config.yaml
arch: "tdnn"
dataset: "phrases spoken by 400 fixed synthetic voices"
train_examples: 39062
gain_aug_db: 6
input: "waveform_16khz"
depths: [18]
kernel_size: 5
mixing: "mixup"
init: "kaiming_normal"
beta2: 0.95
one_sided: false
grad_clip: 1.0
steps: 9400
adamw_weight_decay_other_params: 0
Rows from block 8, named by matrix and row number. Each number is 200 + 30 x the weight over its row's rms, rounded and kept within 0 to 999. All counts start at 0. After the name is the row's rms in percent of the matrix's.
# conv: width-5 conv, dilation 2 (model.blocks.8.conv.weight, 384x384x5), inputs 336-363, a 5 kernel for each
conv.128,111,263,172,191,152,196,225,191,172,195,192,240,143,241,228,232,195,202,147,217,154,153,272,164,205,182,196,232,208,239,187,181,183,267,176,172,204,192,217,174,256,202,215,133,212,173,189,225,142,240,159,167,231,198,163,156,236,209,222,192,245,179,159,193,204,211,233,168,225,242,208,197,195,192,212,237,202,199,208,199,179,198,219,210,281,156,198,153,189,209,226,193,206,190,254,205,221,183,212,216,188,189,216,165,195,180,209,227,171,244,145,219,180,228,220,215,234,174,212,179,205,171,255,210,186,217,218,226,230,186,227,202,247,121,197,152,179,234,230,173,200
conv.129,093,165,165,180,223,240,220,250,187,195,215,170,235,238,188,151,210,199,209,206,186,152,163,156,201,204,130,211,176,218,215,189,194,215,195,196,197,232,274,230,220,190,200,235,232,220,200,195,160,161,170,238,198,197,202,201,218,183,185,216,161,189,217,212,201,232,208,174,250,223,200,182,192,199,173,152,183,216,187,157,196,192,220,221,173,153,294,180,250,168,201,201,211,204,228,226,206,182,183,230,196,190,150,199,225,175,176,166,163,239,207,218,230,205,228,129,216,255,231,171,206,157,168,161,196,245,196,181,208,210,219,198,151,167,226,224,223,177,205,243,190
conv.130,109,195,166,163,202,185,222,186,199,176,206,189,222,155,264,192,204,183,212,184,173,224,210,183,189,217,220,190,214,176,135,196,235,192,193,194,182,224,231,144,250,201,200,206,216,213,163,221,214,172,238,180,175,171,168,205,220,190,144,202,207,219,207,191,264,188,187,202,177,179,224,162,250,184,189,217,231,199,181,154,203,250,175,197,255,127,198,182,197,148,182,276,154,229,170,148,221,185,185,216,201,191,259,209,184,176,179,168,231,225,231,203,228,200,260,194,252,163,191,189,191,199,230,256,158,207,215,231,192,289,214,187,159,211,270,196,202,191,202,169,224
conv.131,101,153,175,209,194,256,175,211,148,229,211,230,188,193,195,191,193,162,189,184,209,175,186,222,222,213,136,174,252,219,172,191,187,230,177,222,281,219,248,205,184,181,208,196,175,214,141,191,179,194,212,221,247,214,221,237,198,232,214,223,237,205,205,244,207,200,196,201,233,137,208,215,185,212,297,184,183,151,176,169,246,180,175,148,226,187,163,197,214,174,149,155,197,223,182,187,239,193,172,198,165,206,179,214,215,174,213,229,234,211,181,230,165,192,175,220,231,229,179,180,192,211,199,225,184,182,245,183,230,167,174,175,199,177,216,201,228,160,224,230,202
conv.132,100,226,177,182,151,193,234,187,224,211,160,251,211,189,216,188,251,187,195,160,196,207,166,137,171,233,214,231,237,202,196,217,211,234,176,189,138,158,206,197,265,171,178,221,272,196,223,213,170,166,164,230,227,211,193,227,187,228,201,131,156,201,211,192,245,274,184,154,210,246,231,231,186,203,221,185,192,207,173,237,204,229,228,98,155,182,206,254,142,222,166,199,166,177,197,161,195,233,204,202,160,170,187,157,183,215,158,178,222,190,209,192,205,211,257,209,229,259,170,168,226,164,204,263,240,174,153,228,203,152,236,214,278,152,226,163,144,145,190,220,226
conv.133,101,208,168,226,190,155,227,180,196,134,185,195,199,193,200,220,201,177,167,226,185,198,133,204,205,249,171,178,267,246,273,150,196,144,162,242,172,201,192,225,216,265,161,214,151,251,204,218,238,186,203,213,186,247,255,204,178,222,178,150,136,191,196,224,194,190,220,251,202,170,174,203,180,232,259,236,220,256,194,115,193,217,194,199,196,171,136,197,144,202,250,252,168,190,175,172,218,224,149,194,169,223,169,230,167,215,208,195,167,176,214,167,208,193,212,234,253,223,220,200,214,225,214,221,191,243,134,191,191,174,189,191,188,162,194,179,122,198,219,183,194
conv.134,097,168,228,212,182,266,235,177,187,266,241,176,204,170,157,186,197,165,222,213,172,181,228,285,186,127,218,215,239,180,194,244,198,139,175,187,221,146,188,174,220,236,155,166,261,208,169,230,183,141,219,214,212,202,186,188,185,187,237,186,210,203,198,257,191,191,255,208,210,206,177,261,247,221,150,221,178,173,200,202,245,159,226,218,212,200,228,114,172,182,178,145,236,233,177,240,220,242,201,218,187,200,139,175,163,171,214,222,215,180,204,174,224,210,269,168,191,200,213,195,175,180,198,183,203,232,231,204,233,197,197,188,153,243,234,170,252,249,198,148,219
conv.135,095,181,173,139,239,199,226,251,205,192,200,189,176,228,238,200,205,220,186,165,187,181,188,201,268,160,205,226,203,223,174,154,200,212,219,210,186,142,228,234,196,229,219,272,204,264,196,234,195,176,166,212,215,227,138,172,269,144,156,192,227,168,167,240,203,164,173,177,145,143,215,196,218,169,198,203,251,250,178,171,157,169,223,210,221,178,189,162,179,190,164,166,205,229,187,234,197,142,178,209,212,219,218,220,168,221,160,213,235,222,226,240,174,191,216,189,209,239,224,207,162,243,237,211,172,219,206,141,147,204,219,216,236,206,221,155,187,196,201,200,211
conv.136,108,180,193,193,204,207,208,204,200,176,173,157,169,229,206,185,201,187,209,202,209,153,230,219,216,154,188,183,215,181,190,226,198,192,250,179,188,159,197,179,143,226,161,201,188,258,250,175,168,174,175,225,180,176,192,211,207,194,202,186,202,220,176,168,181,207,185,226,219,182,236,221,228,196,230,170,243,171,203,235,217,226,197,148,172,198,204,203,141,197,201,158,243,207,163,227,193,190,235,262,233,208,151,201,191,196,211,198,190,198,213,245,142,196,249,144,235,192,182,190,223,230,175,225,241,185,225,190,210,208,202,203,259,127,162,153,183,177,170,259,215
conv.137,099,195,177,219,218,182,251,209,226,213,220,194,134,160,234,181,174,112,196,118,231,216,196,246,186,202,155,239,263,218,191,199,237,199,186,195,171,233,121,216,216,161,179,218,228,258,201,196,182,219,154,145,219,237,169,204,155,175,209,189,190,187,188,196,215,172,166,188,217,174,166,209,198,216,175,203,175,196,222,204,164,196,211,154,158,186,219,235,146,246,203,229,219,180,164,164,206,201,179,192,154,209,206,240,216,190,162,140,191,205,224,217,174,204,186,139,196,212,191,207,170,250,243,271,242,227,226,197,222,148,240,232,162,259,186,205,218,156,201,145,195
conv.138,102,196,174,188,223,204,204,159,132,230,217,213,225,194,216,158,133,218,190,224,227,211,194,222,147,211,172,211,170,182,171,214,224,227,195,217,166,241,194,202,195,219,204,191,235,180,201,166,220,186,199,211,197,205,230,191,165,185,182,129,176,202,214,164,243,169,185,228,189,191,208,173,187,207,166,175,182,261,223,193,134,246,212,178,165,212,153,183,201,204,226,225,188,198,204,165,181,258,146,202,210,193,201,177,187,174,140,153,235,193,178,241,238,187,159,195,206,209,137,155,180,197,146,171,237,127,190,196,184,209,230,163,193,186,188,213,184,226,201,180,178
conv.139,097,198,234,201,224,212,190,222,215,207,210,271,196,238,217,152,177,235,214,236,215,144,186,204,180,223,207,139,231,168,213,176,219,197,162,192,224,219,212,222,225,168,125,176,207,221,183,157,198,188,185,178,207,214,196,204,233,185,188,172,216,186,177,243,200,169,223,205,222,256,170,210,111,218,192,237,229,231,202,186,187,228,193,239,160,138,205,210,205,207,180,180,218,185,199,175,190,197,212,182,202,231,238,189,204,201,163,245,174,229,196,216,215,224,200,188,155,229,192,197,197,217,213,212,170,206,161,204,197,186,152,249,212,181,219,236,169,237,236,249,179
conv.140,100,208,276,216,238,164,209,185,215,231,249,184,204,142,170,176,242,177,180,214,211,220,234,176,147,202,207,192,192,200,205,179,184,192,217,192,168,167,178,188,203,195,198,202,249,236,211,225,196,208,199,179,220,155,162,169,176,152,203,143,235,155,224,188,150,221,210,166,197,219,246,189,193,213,232,193,234,202,213,215,213,138,171,203,180,216,241,171,226,232,200,218,166,143,200,235,175,214,219,185,209,234,216,228,185,206,254,186,199,165,217,153,225,226,236,219,229,225,202,165,164,195,130,203,202,211,248,211,205,228,185,172,205,184,158,219,152,198,226,159,194
conv.141,105,192,201,203,217,220,213,188,249,196,188,175,154,137,184,232,176,220,268,110,256,218,235,242,178,162,201,156,219,208,196,192,185,221,228,137,210,220,206,237,197,264,202,186,188,262,198,135,228,196,191,231,179,214,151,191,188,174,203,143,151,173,171,269,182,162,246,198,208,239,203,214,185,210,199,187,243,264,179,175,225,164,192,185,266,180,162,211,207,182,205,180,188,233,193,191,198,174,235,126,201,260,202,155,203,189,163,181,143,187,247,214,189,231,156,185,227,198,201,193,211,163,189,170,158,200,187,218,208,172,186,180,157,176,160,234,167,230,181,193,206
conv.142,096,269,227,198,222,161,216,169,172,226,190,182,205,281,147,169,189,201,199,138,153,197,250,204,237,145,187,161,154,173,303,191,181,241,188,217,158,119,189,266,163,162,229,225,203,240,238,189,171,228,235,188,281,190,172,167,229,188,183,190,259,201,183,190,184,174,222,165,179,224,250,218,177,197,180,218,230,163,186,230,210,149,172,211,214,208,204,233,220,218,206,191,180,147,182,137,217,128,164,206,195,233,252,228,229,191,226,160,192,203,186,230,212,261,173,167,196,199,202,224,203,190,145,199,194,177,189,186,154,147,214,153,277,223,175,182,226,220,235,238,224
conv.143,094,134,224,224,241,150,223,212,204,163,208,233,230,224,188,172,171,210,256,218,191,162,157,177,221,186,265,199,195,242,171,172,220,197,176,187,183,185,172,171,170,202,181,171,176,246,192,202,178,179,205,179,232,192,197,150,186,237,251,208,272,221,197,180,108,160,193,216,210,246,172,178,166,207,212,230,257,236,218,261,172,234,211,190,208,159,214,238,187,180,255,225,186,226,231,193,176,176,198,212,190,215,229,223,183,209,203,152,210,212,236,184,152,207,204,181,259,213,168,191,220,191,232,203,113,233,212,207,174,220,173,185,123,185,189,196,208,154,191,156,190
conv.144,095,227,151,184,218,214,198,202,177,193,203,196,161,177,193,166,231,195,203,168,223,182,211,208,209,213,216,163,155,173,150,194,149,186,189,162,230,251,190,214,216,243,231,194,119,223,192,165,214,160,218,220,255,219,251,247,191,194,141,193,214,196,208,195,212,199,149,226,152,181,188,229,174,157,189,209,218,187,249,224,223,233,196,204,166,223,128,209,188,203,231,171,138,220,215,216,202,188,204,160,195,243,257,211,230,223,260,172,174,167,240,256,185,216,147,200,206,175,190,238,222,194,250,242,197,212,208,130,229,165,223,262,221,166,174,189,166,209,152,200,203
conv.145,096,171,222,144,242,146,215,159,233,217,137,195,207,195,215,222,193,178,224,215,182,153,176,190,185,216,225,185,191,220,210,172,170,180,185,163,221,162,198,206,148,194,184,178,159,219,120,246,165,194,235,316,219,182,245,230,141,199,201,195,181,206,164,161,177,207,193,213,237,170,139,201,259,202,223,178,203,220,195,208,181,190,244,185,125,176,190,240,252,212,178,183,204,226,176,188,196,214,182,202,195,186,240,202,164,202,230,153,191,152,133,170,176,187,233,162,219,176,180,157,115,196,229,217,200,191,217,220,200,184,182,179,178,136,185,210,224,156,205,215,217
conv.146,098,188,221,256,244,136,178,176,198,159,191,235,190,178,237,202,224,122,211,227,236,240,172,183,197,181,183,205,198,238,226,235,211,207,175,175,184,162,151,138,200,159,216,223,148,210,228,214,210,223,222,189,173,170,201,190,146,209,203,247,269,248,204,199,148,159,170,163,218,242,193,209,219,264,202,162,234,166,197,201,171,220,153,172,182,216,245,240,226,150,233,191,247,200,188,186,200,220,213,178,160,202,186,151,123,217,222,219,223,180,183,212,173,233,206,153,173,213,152,156,204,199,241,170,175,187,222,183,134,221,249,149,234,261,227,218,239,160,192,200,161
conv.147,109,280,170,199,168,267,185,186,166,233,200,219,182,170,185,245,201,214,179,172,192,186,124,185,237,219,204,206,187,214,165,172,268,238,212,169,217,221,182,214,186,159,232,227,223,254,214,188,212,251,204,186,160,137,222,244,202,209,214,230,197,176,241,215,185,174,243,201,192,198,196,230,235,170,189,201,189,179,217,207,158,175,183,196,216,178,237,204,163,188,174,228,153,176,216,193,197,206,192,223,178,200,236,259,207,162,162,246,221,205,193,279,185,247,174,200,205,185,175,201,219,217,230,184,227,202,190,233,208,193,195,220,227,162,224,204,166,238,241,175,213
conv.148,099,198,198,189,153,177,220,202,188,185,183,215,198,186,181,195,180,172,166,177,191,166,180,190,208,204,148,207,166,220,196,156,203,179,172,182,199,228,226,272,230,267,299,224,229,248,244,151,184,210,182,186,188,251,222,219,165,208,198,156,213,216,177,158,178,250,144,201,218,193,172,194,192,193,232,220,162,215,220,175,221,204,174,200,227,190,234,207,210,134,228,217,186,266,216,173,188,252,252,178,227,153,197,246,239,221,218,220,196,232,211,249,222,187,162,87,188,200,211,263,210,188,186,246,204,200,174,125,228,204,223,201,201,226,182,162,199,184,214,232,235
conv.149,102,237,193,138,176,180,175,190,236,229,245,236,204,183,169,214,165,174,160,189,219,262,178,97,163,186,228,200,158,172,209,201,239,204,208,161,180,211,194,179,243,232,225,198,168,179,221,203,181,182,183,171,209,245,210,154,197,187,203,239,277,181,190,203,211,169,160,199,209,186,160,255,261,211,226,205,148,202,272,127,195,223,162,177,209,188,230,245,250,185,179,182,182,185,242,198,192,190,228,191,151,191,210,188,208,213,192,158,215,244,249,264,253,220,151,128,232,184,153,186,200,206,207,209,224,180,209,152,170,158,167,194,146,151,242,206,199,215,201,183,187
conv.150,092,233,204,224,201,161,230,274,213,190,154,199,169,190,157,204,199,184,170,200,177,195,261,204,228,205,211,181,230,260,187,205,223,207,200,207,176,283,222,229,187,232,165,228,237,208,178,138,233,170,215,124,178,237,258,203,192,194,192,181,161,230,253,200,223,156,143,180,181,204,201,208,209,194,173,142,291,236,223,192,208,176,263,208,180,144,257,260,223,209,207,207,248,208,178,207,221,168,232,176,195,226,250,225,219,214,207,216,175,157,141,168,240,224,269,221,193,175,169,132,206,154,166,205,192,213,235,176,227,215,175,193,213,177,191,212,208,191,230,184,233
conv.151,095,224,189,147,174,197,183,206,161,186,212,193,273,247,243,232,180,196,234,217,181,181,254,204,181,149,167,207,206,127,169,254,197,203,184,191,209,167,221,253,132,241,209,201,159,203,192,251,258,245,257,188,243,191,162,155,183,172,249,257,204,252,250,176,94,168,221,221,186,130,199,273,273,228,236,166,233,237,253,212,232,228,217,242,267,204,148,142,215,199,254,179,150,153,158,238,177,196,190,162,151,226,180,246,177,159,160,208,163,210,200,181,179,148,200,193,150,243,222,208,165,177,209,208,206,206,167,221,203,244,193,193,206,243,208,180,195,174,178,172,174
conv.152,103,187,220,231,293,249,235,225,182,197,178,181,241,199,201,160,228,210,179,204,232,190,186,226,227,191,226,202,201,185,224,211,222,273,170,168,220,173,231,223,187,193,254,248,189,174,220,176,146,216,204,200,265,210,171,221,172,173,207,202,204,254,197,126,136,235,195,234,175,151,195,176,206,228,215,225,164,186,173,227,209,247,273,236,160,72,198,177,161,205,244,196,164,158,219,200,164,193,207,178,137,153,203,259,222,219,149,229,250,234,184,172,153,199,217,192,195,186,177,205,209,246,165,186,219,169,265,238,173,218,181,156,212,239,225,217,209,215,165,198,200
conv.153,103,194,219,232,174,180,149,132,196,249,219,121,143,222,169,190,146,205,185,150,163,198,235,208,226,182,218,262,182,227,237,211,214,221,217,178,206,186,270,114,250,204,253,162,243,244,253,170,231,222,149,193,172,219,145,229,205,226,196,184,185,151,222,183,185,191,195,203,132,170,182,248,182,257,183,215,241,178,216,241,169,225,170,223,182,216,225,212,212,229,189,233,183,207,220,194,190,237,218,157,209,226,168,234,156,203,199,181,188,177,210,158,185,233,186,220,178,228,197,144,252,220,206,173,241,215,192,236,195,201,229,237,216,219,203,177,200,214,184,138,215
conv.154,098,228,219,217,195,194,234,223,195,204,225,231,134,174,141,175,179,192,229,175,168,158,195,162,176,170,142,217,171,200,194,186,193,190,194,188,195,154,227,219,214,214,222,193,232,209,216,225,275,173,197,216,208,206,179,196,149,141,234,277,337,243,184,144,164,237,169,194,205,189,127,203,202,177,193,186,195,193,216,235,188,192,206,144,131,201,257,209,207,233,159,172,152,188,207,197,198,215,205,231,179,237,238,227,222,209,218,222,170,188,218,184,182,157,228,199,180,207,197,224,221,225,207,224,205,210,185,176,172,140,186,203,224,206,216,172,168,185,191,226,241
conv.155,101,191,218,192,194,148,220,182,203,226,167,204,269,218,210,158,223,232,264,166,166,243,167,221,188,210,194,186,165,140,237,191,223,257,212,182,183,154,216,179,198,191,215,188,217,219,191,176,208,242,236,212,172,218,173,197,173,139,155,186,279,176,248,237,214,180,184,187,218,208,237,168,225,196,198,245,199,197,161,185,147,186,216,183,184,192,237,182,191,171,196,214,173,187,217,165,207,185,214,230,134,238,192,153,187,182,204,209,216,209,231,230,179,163,152,187,200,200,199,215,232,197,165,243,179,186,188,241,191,204,199,258,194,266,162,165,205,225,211,239,226
conv.156,097,216,215,160,181,203,215,175,190,223,235,211,230,174,214,204,226,167,226,264,236,195,157,191,173,180,206,209,179,167,201,234,192,143,190,248,176,162,211,228,142,217,190,197,165,217,231,185,219,186,195,183,181,154,153,206,205,247,165,223,201,213,205,214,193,197,207,172,252,210,178,208,210,208,163,239,209,244,203,224,218,177,220,217,199,182,206,196,240,198,259,215,196,154,193,189,220,199,188,181,250,180,211,170,206,213,181,171,197,169,195,209,212,181,241,237,168,223,202,196,171,174,212,212,186,173,249,177,221,213,232,191,205,211,228,140,172,215,191,184,173
conv.157,100,232,242,199,180,189,229,208,243,225,240,235,187,193,153,197,196,232,175,162,159,176,198,246,188,252,181,151,169,149,205,201,198,221,217,214,179,177,239,167,231,131,162,217,180,238,158,211,166,173,197,206,237,191,169,236,210,176,243,245,218,180,226,128,183,209,193,246,172,223,174,209,218,170,226,155,218,242,197,172,266,144,211,191,235,184,192,143,216,204,204,171,180,178,181,194,192,211,189,202,215,166,170,198,167,247,166,204,187,183,158,184,219,134,150,177,161,182,206,252,201,195,248,185,202,207,186,231,222,216,176,174,216,161,221,226,187,226,196,209,220
conv.158,099,211,153,201,214,179,166,167,201,146,195,168,189,185,132,223,252,231,182,146,155,221,199,257,195,239,221,157,140,149,138,226,231,253,157,200,197,193,229,122,148,177,184,178,232,212,153,147,178,190,189,214,246,230,222,183,226,231,213,175,203,257,193,279,258,213,185,164,225,207,226,217,168,258,226,244,184,196,207,191,213,171,228,229,230,186,179,160,153,241,223,147,160,208,249,191,174,238,185,168,166,221,212,192,216,207,227,168,186,200,204,269,185,175,190,244,218,182,148,225,213,190,201,148,185,164,215,212,220,200,284,195,226,283,205,226,220,213,190,170,191
conv.159,099,226,187,207,194,229,200,248,209,163,147,230,218,258,181,210,216,182,196,194,214,239,181,207,190,208,188,197,213,191,177,187,190,183,213,138,218,163,154,181,213,210,224,172,198,234,209,136,225,216,264,185,246,185,196,244,159,140,181,178,193,213,196,191,193,241,232,204,216,235,211,184,187,258,203,223,215,260,254,217,172,209,213,182,213,239,218,217,263,205,224,190,157,217,180,216,149,201,233,168,223,202,223,188,179,174,236,230,163,210,210,194,205,170,234,165,208,189,188,186,190,155,175,194,176,196,196,194,191,184,204,161,134,182,176,185,204,211,203,217,236
conv.160,106,197,238,221,217,214,209,212,213,151,197,204,184,204,179,183,214,211,257,205,226,150,217,197,217,178,183,158,236,181,209,139,178,255,213,187,250,278,245,170,215,240,246,172,163,223,268,204,185,217,157,194,189,183,163,251,230,215,204,175,230,209,202,199,183,233,238,212,182,210,198,206,214,170,158,197,227,170,204,145,237,192,220,207,212,146,201,223,237,212,172,216,184,156,177,206,209,236,207,239,189,173,169,227,196,213,253,171,209,203,216,231,271,221,270,160,171,208,176,203,130,196,193,216,206,183,227,219,175,193,222,202,207,172,211,209,170,162,195,229,236
conv.161,098,257,198,207,220,220,187,177,235,195,185,255,227,190,222,184,224,201,228,153,205,242,247,241,199,228,217,201,216,192,239,223,237,192,197,212,211,180,154,167,175,205,237,212,187,200,198,230,205,247,193,225,230,226,262,197,195,210,225,210,199,200,198,139,194,210,216,185,214,211,231,196,208,247,209,177,177,191,214,215,203,215,196,141,134,232,212,184,201,198,211,158,208,282,184,213,193,236,223,220,220,212,169,185,170,174,252,259,176,188,202,160,202,208,200,236,163,187,202,173,255,212,232,154,156,223,208,269,190,172,185,165,170,188,231,230,198,210,185,204,244
conv.162,105,238,172,144,180,190,201,212,167,201,144,180,138,182,188,222,233,233,254,228,216,241,208,161,153,236,168,169,184,187,196,193,153,162,174,217,216,221,182,137,169,188,175,191,223,218,214,228,177,199,233,207,184,160,225,236,208,274,231,182,263,219,211,187,204,146,191,203,212,184,183,212,175,250,152,278,241,113,200,203,217,214,232,204,160,230,191,182,242,195,171,227,242,212,143,187,162,206,216,223,181,217,168,202,217,200,155,214,202,244,207,191,224,196,212,188,162,186,196,184,209,112,206,206,180,195,212,232,205,217,184,212,219,196,216,200,217,226,186,169,188
conv.163,094,271,230,178,202,197,177,179,180,162,167,171,205,176,198,214,209,249,265,252,179,208,216,225,204,170,190,199,188,198,195,205,207,215,173,193,192,187,234,212,202,180,207,219,236,189,199,134,177,239,205,226,211,223,211,203,250,152,213,151,219,203,220,205,240,240,163,231,223,187,187,198,210,176,184,171,185,192,220,214,197,230,236,181,204,136,237,204,197,187,196,205,243,187,166,166,173,264,252,211,112,195,258,212,226,253,203,185,178,206,215,190,226,246,191,200,157,215,219,181,166,215,202,149,191,192,149,224,211,223,182,176,233,210,211,229,201,148,189,190,271
conv.164,099,177,191,246,213,217,233,233,210,186,169,175,200,207,217,174,172,171,261,198,215,227,236,154,183,252,143,188,135,172,177,179,253,169,231,182,186,156,169,222,203,274,163,221,202,219,202,177,180,163,200,171,248,234,161,227,216,211,151,186,241,213,194,248,255,222,201,182,188,205,216,170,178,151,178,178,234,235,217,215,206,200,195,180,208,197,248,242,218,198,171,193,185,203,177,194,271,204,200,240,160,206,216,181,178,189,178,150,184,209,193,187,192,182,236,215,209,199,217,140,212,205,259,231,168,217,217,215,248,240,189,197,173,195,189,199,212,163,238,218,184
conv.165,093,167,199,198,153,251,159,190,210,221,170,209,220,169,135,176,186,179,174,188,184,221,192,225,205,268,174,209,164,190,225,132,156,214,214,236,183,171,166,161,203,202,215,239,184,171,205,194,174,226,212,182,187,247,178,226,180,228,190,241,210,231,174,174,237,255,222,171,211,192,156,244,220,271,214,229,219,221,254,197,161,185,191,152,178,157,141,212,195,234,182,208,230,186,210,216,208,258,219,188,173,195,227,239,260,194,164,192,227,232,195,154,267,193,222,199,140,201,223,209,180,197,202,230,223,233,297,232,265,167,198,156,175,187,189,189,252,203,196,191,221
conv.166,098,178,190,234,204,224,206,185,162,234,214,179,182,148,170,176,209,175,161,178,207,192,222,224,182,208,257,233,211,234,225,219,185,189,168,222,231,211,189,139,164,222,222,201,187,177,172,187,175,247,229,218,236,281,245,224,209,152,133,136,123,186,182,203,172,209,175,187,202,215,235,168,178,153,198,164,152,166,213,183,256,217,220,164,265,149,228,226,177,193,183,270,220,201,202,197,238,207,293,200,196,163,200,208,187,181,235,199,184,235,213,230,150,236,258,215,194,192,179,195,178,191,205,169,163,203,162,195,246,200,183,211,228,226,169,225,214,155,225,266,221
conv.167,096,182,229,243,198,181,137,216,211,226,227,173,185,129,189,208,177,203,220,231,219,210,192,215,223,239,254,141,170,186,252,154,186,232,239,234,183,200,202,217,201,197,179,153,200,143,261,217,207,211,215,209,224,171,216,197,176,227,212,245,259,211,162,173,244,209,193,217,267,214,172,226,211,188,180,184,220,164,235,186,201,225,213,192,213,264,167,224,166,260,211,203,222,212,244,149,179,167,196,133,159,189,285,180,187,197,275,279,188,151,180,195,218,239,229,204,249,170,138,183,210,248,173,150,171,207,155,200,133,155,212,152,251,179,208,205,194,218,171,218,194
conv.168,102,135,166,264,203,218,170,129,179,214,269,158,233,178,143,180,168,143,191,205,208,201,218,197,194,241,166,167,166,210,236,194,212,186,190,199,178,187,162,186,197,196,210,203,164,201,171,183,207,240,182,247,183,207,216,206,232,246,175,200,219,252,233,188,167,184,266,180,152,164,184,161,213,249,210,227,189,194,211,205,210,274,216,205,218,160,204,238,218,188,251,202,226,205,190,261,179,181,168,132,226,188,211,198,186,201,222,168,172,173,200,157,220,280,204,265,267,197,227,141,167,197,128,223,248,201,232,197,192,237,194,212,185,191,195,219,192,189,219,203,233
conv.169,096,212,236,198,179,160,212,188,195,198,214,194,214,206,226,186,229,179,127,287,150,227,201,187,166,216,258,200,184,148,184,186,167,205,169,198,176,186,214,240,234,215,218,166,160,180,210,184,190,194,172,223,254,176,146,228,244,188,236,191,166,178,175,197,138,220,154,171,233,211,192,202,140,217,198,228,197,199,209,228,259,205,205,178,124,213,199,238,242,201,199,178,163,206,169,145,179,211,186,102,137,186,200,196,169,187,207,194,219,224,241,200,213,229,133,185,152,171,224,176,139,183,198,210,193,218,211,232,180,290,233,221,164,179,221,205,163,228,145,168,190
conv.170,093,172,252,259,219,236,198,165,221,212,205,189,189,193,179,184,198,195,205,251,232,196,209,264,224,288,168,220,213,218,190,204,160,209,178,215,195,206,206,231,249,209,178,195,237,193,197,213,232,170,193,144,203,258,167,232,195,195,210,163,167,238,193,178,180,211,150,199,200,191,227,250,194,242,248,190,158,140,227,198,236,190,202,207,204,166,200,244,168,206,240,167,197,170,196,187,201,207,194,252,191,192,289,240,216,187,159,198,253,225,153,156,173,166,202,271,212,183,172,212,228,237,208,213,207,224,222,180,212,210,202,188,206,166,237,169,254,148,172,174,192
conv.171,109,218,180,199,229,193,168,229,166,240,157,273,224,174,165,169,173,212,193,192,166,214,205,195,226,172,175,135,195,212,191,183,204,247,186,244,225,167,280,238,219,223,220,198,201,200,148,200,207,254,173,233,186,205,172,194,213,197,183,189,137,219,124,196,193,190,224,195,181,198,216,183,227,181,256,278,200,210,183,205,262,143,187,160,210,234,181,190,148,210,240,191,232,182,187,255,230,210,244,163,188,215,206,169,202,174,171,169,178,214,266,256,158,220,122,232,160,204,277,213,207,239,213,198,168,233,150,233,229,221,231,218,150,148,174,239,205,209,209,182,159
conv.172,098,230,165,230,194,175,156,183,238,223,231,175,187,246,163,156,176,210,226,210,193,172,179,199,203,186,184,218,145,139,235,198,199,223,204,205,193,178,292,304,229,166,232,198,151,213,152,194,143,167,208,190,187,182,177,230,151,203,212,244,218,194,210,204,221,199,185,226,201,140,227,190,124,166,157,199,169,130,196,250,211,196,193,154,185,201,171,138,179,256,174,172,239,216,250,195,216,196,178,211,202,174,173,169,162,257,188,164,212,201,186,180,220,191,175,226,191,238,254,185,201,176,205,247,180,169,218,155,213,176,184,214,250,223,261,207,221,219,163,205,195
conv.173,109,192,182,198,145,216,213,199,180,189,195,216,199,263,176,238,216,169,171,260,214,180,147,162,267,241,277,177,201,211,143,168,237,215,194,199,229,201,185,130,232,167,194,200,207,174,188,178,160,194,193,197,181,211,258,244,188,204,175,206,181,215,166,231,226,173,161,212,183,187,173,197,206,159,199,176,259,200,184,152,249,182,189,203,223,223,225,185,184,199,169,175,222,198,196,177,273,228,224,173,214,286,205,198,206,198,179,208,216,182,155,201,209,231,149,246,159,211,199,201,226,217,183,246,171,214,174,158,205,236,207,256,233,197,252,126,187,201,224,220,224
conv.174,108,218,172,171,250,161,174,224,228,206,232,179,208,193,121,251,209,180,182,223,188,243,171,201,212,247,171,166,194,217,218,178,205,212,207,195,193,149,233,170,177,157,231,214,190,156,246,144,229,129,190,252,156,239,189,185,169,204,178,211,195,205,249,184,149,189,245,239,221,237,158,178,195,233,229,227,195,215,238,187,190,203,187,262,168,172,219,202,232,233,146,211,207,204,197,185,152,201,177,174,233,177,230,260,233,267,227,215,226,285,214,163,231,233,167,191,235,186,197,239,195,215,214,242,222,209,212,151,205,187,174,156,191,182,210,219,234,270,172,260,190
conv.175,103,200,201,219,212,167,224,183,241,172,221,194,180,217,216,200,204,240,189,220,185,199,205,215,219,240,228,215,184,163,221,152,231,246,163,234,185,199,194,187,170,237,148,197,182,129,194,179,184,252,256,178,226,237,215,221,192,199,147,190,201,160,205,123,214,250,213,176,171,200,215,132,177,198,194,158,173,200,191,189,217,253,174,188,223,221,207,174,237,228,201,196,175,219,164,239,178,154,244,252,196,205,175,199,191,180,161,206,195,224,192,202,186,240,221,141,173,248,200,192,189,182,179,194,176,216,276,201,143,167,161,219,213,194,180,201,197,185,189,207,232
conv.176,096,233,189,215,189,155,139,245,224,275,221,182,201,240,142,219,223,159,214,244,227,162,219,204,233,179,200,247,203,143,153,170,238,199,215,203,135,170,216,209,144,186,195,185,224,179,223,213,134,180,184,224,150,192,265,185,206,174,185,154,201,212,195,186,211,226,240,184,198,161,220,228,190,157,221,215,231,179,188,203,175,212,192,215,254,109,229,186,161,189,229,234,187,148,141,190,212,177,267,221,220,152,209,206,189,183,137,232,222,228,174,212,219,197,227,208,223,174,194,148,217,206,231,188,141,187,181,173,222,237,247,194,170,195,224,150,155,231,196,255,241
conv.177,099,175,195,184,168,189,217,188,167,197,179,168,221,190,180,237,184,236,216,207,199,180,223,167,185,173,147,211,265,257,232,209,234,190,204,137,148,207,191,212,193,192,216,222,181,153,183,212,198,184,182,167,168,165,151,243,219,224,202,143,170,230,184,175,198,211,168,147,178,190,183,150,197,184,164,131,199,183,262,179,206,218,153,165,255,210,215,227,197,173,226,194,210,182,166,198,182,205,191,192,236,182,236,190,139,190,168,197,209,167,191,184,123,186,204,226,190,205,279,245,211,192,211,188,218,171,205,237,285,187,260,213,183,136,220,185,198,189,192,182,198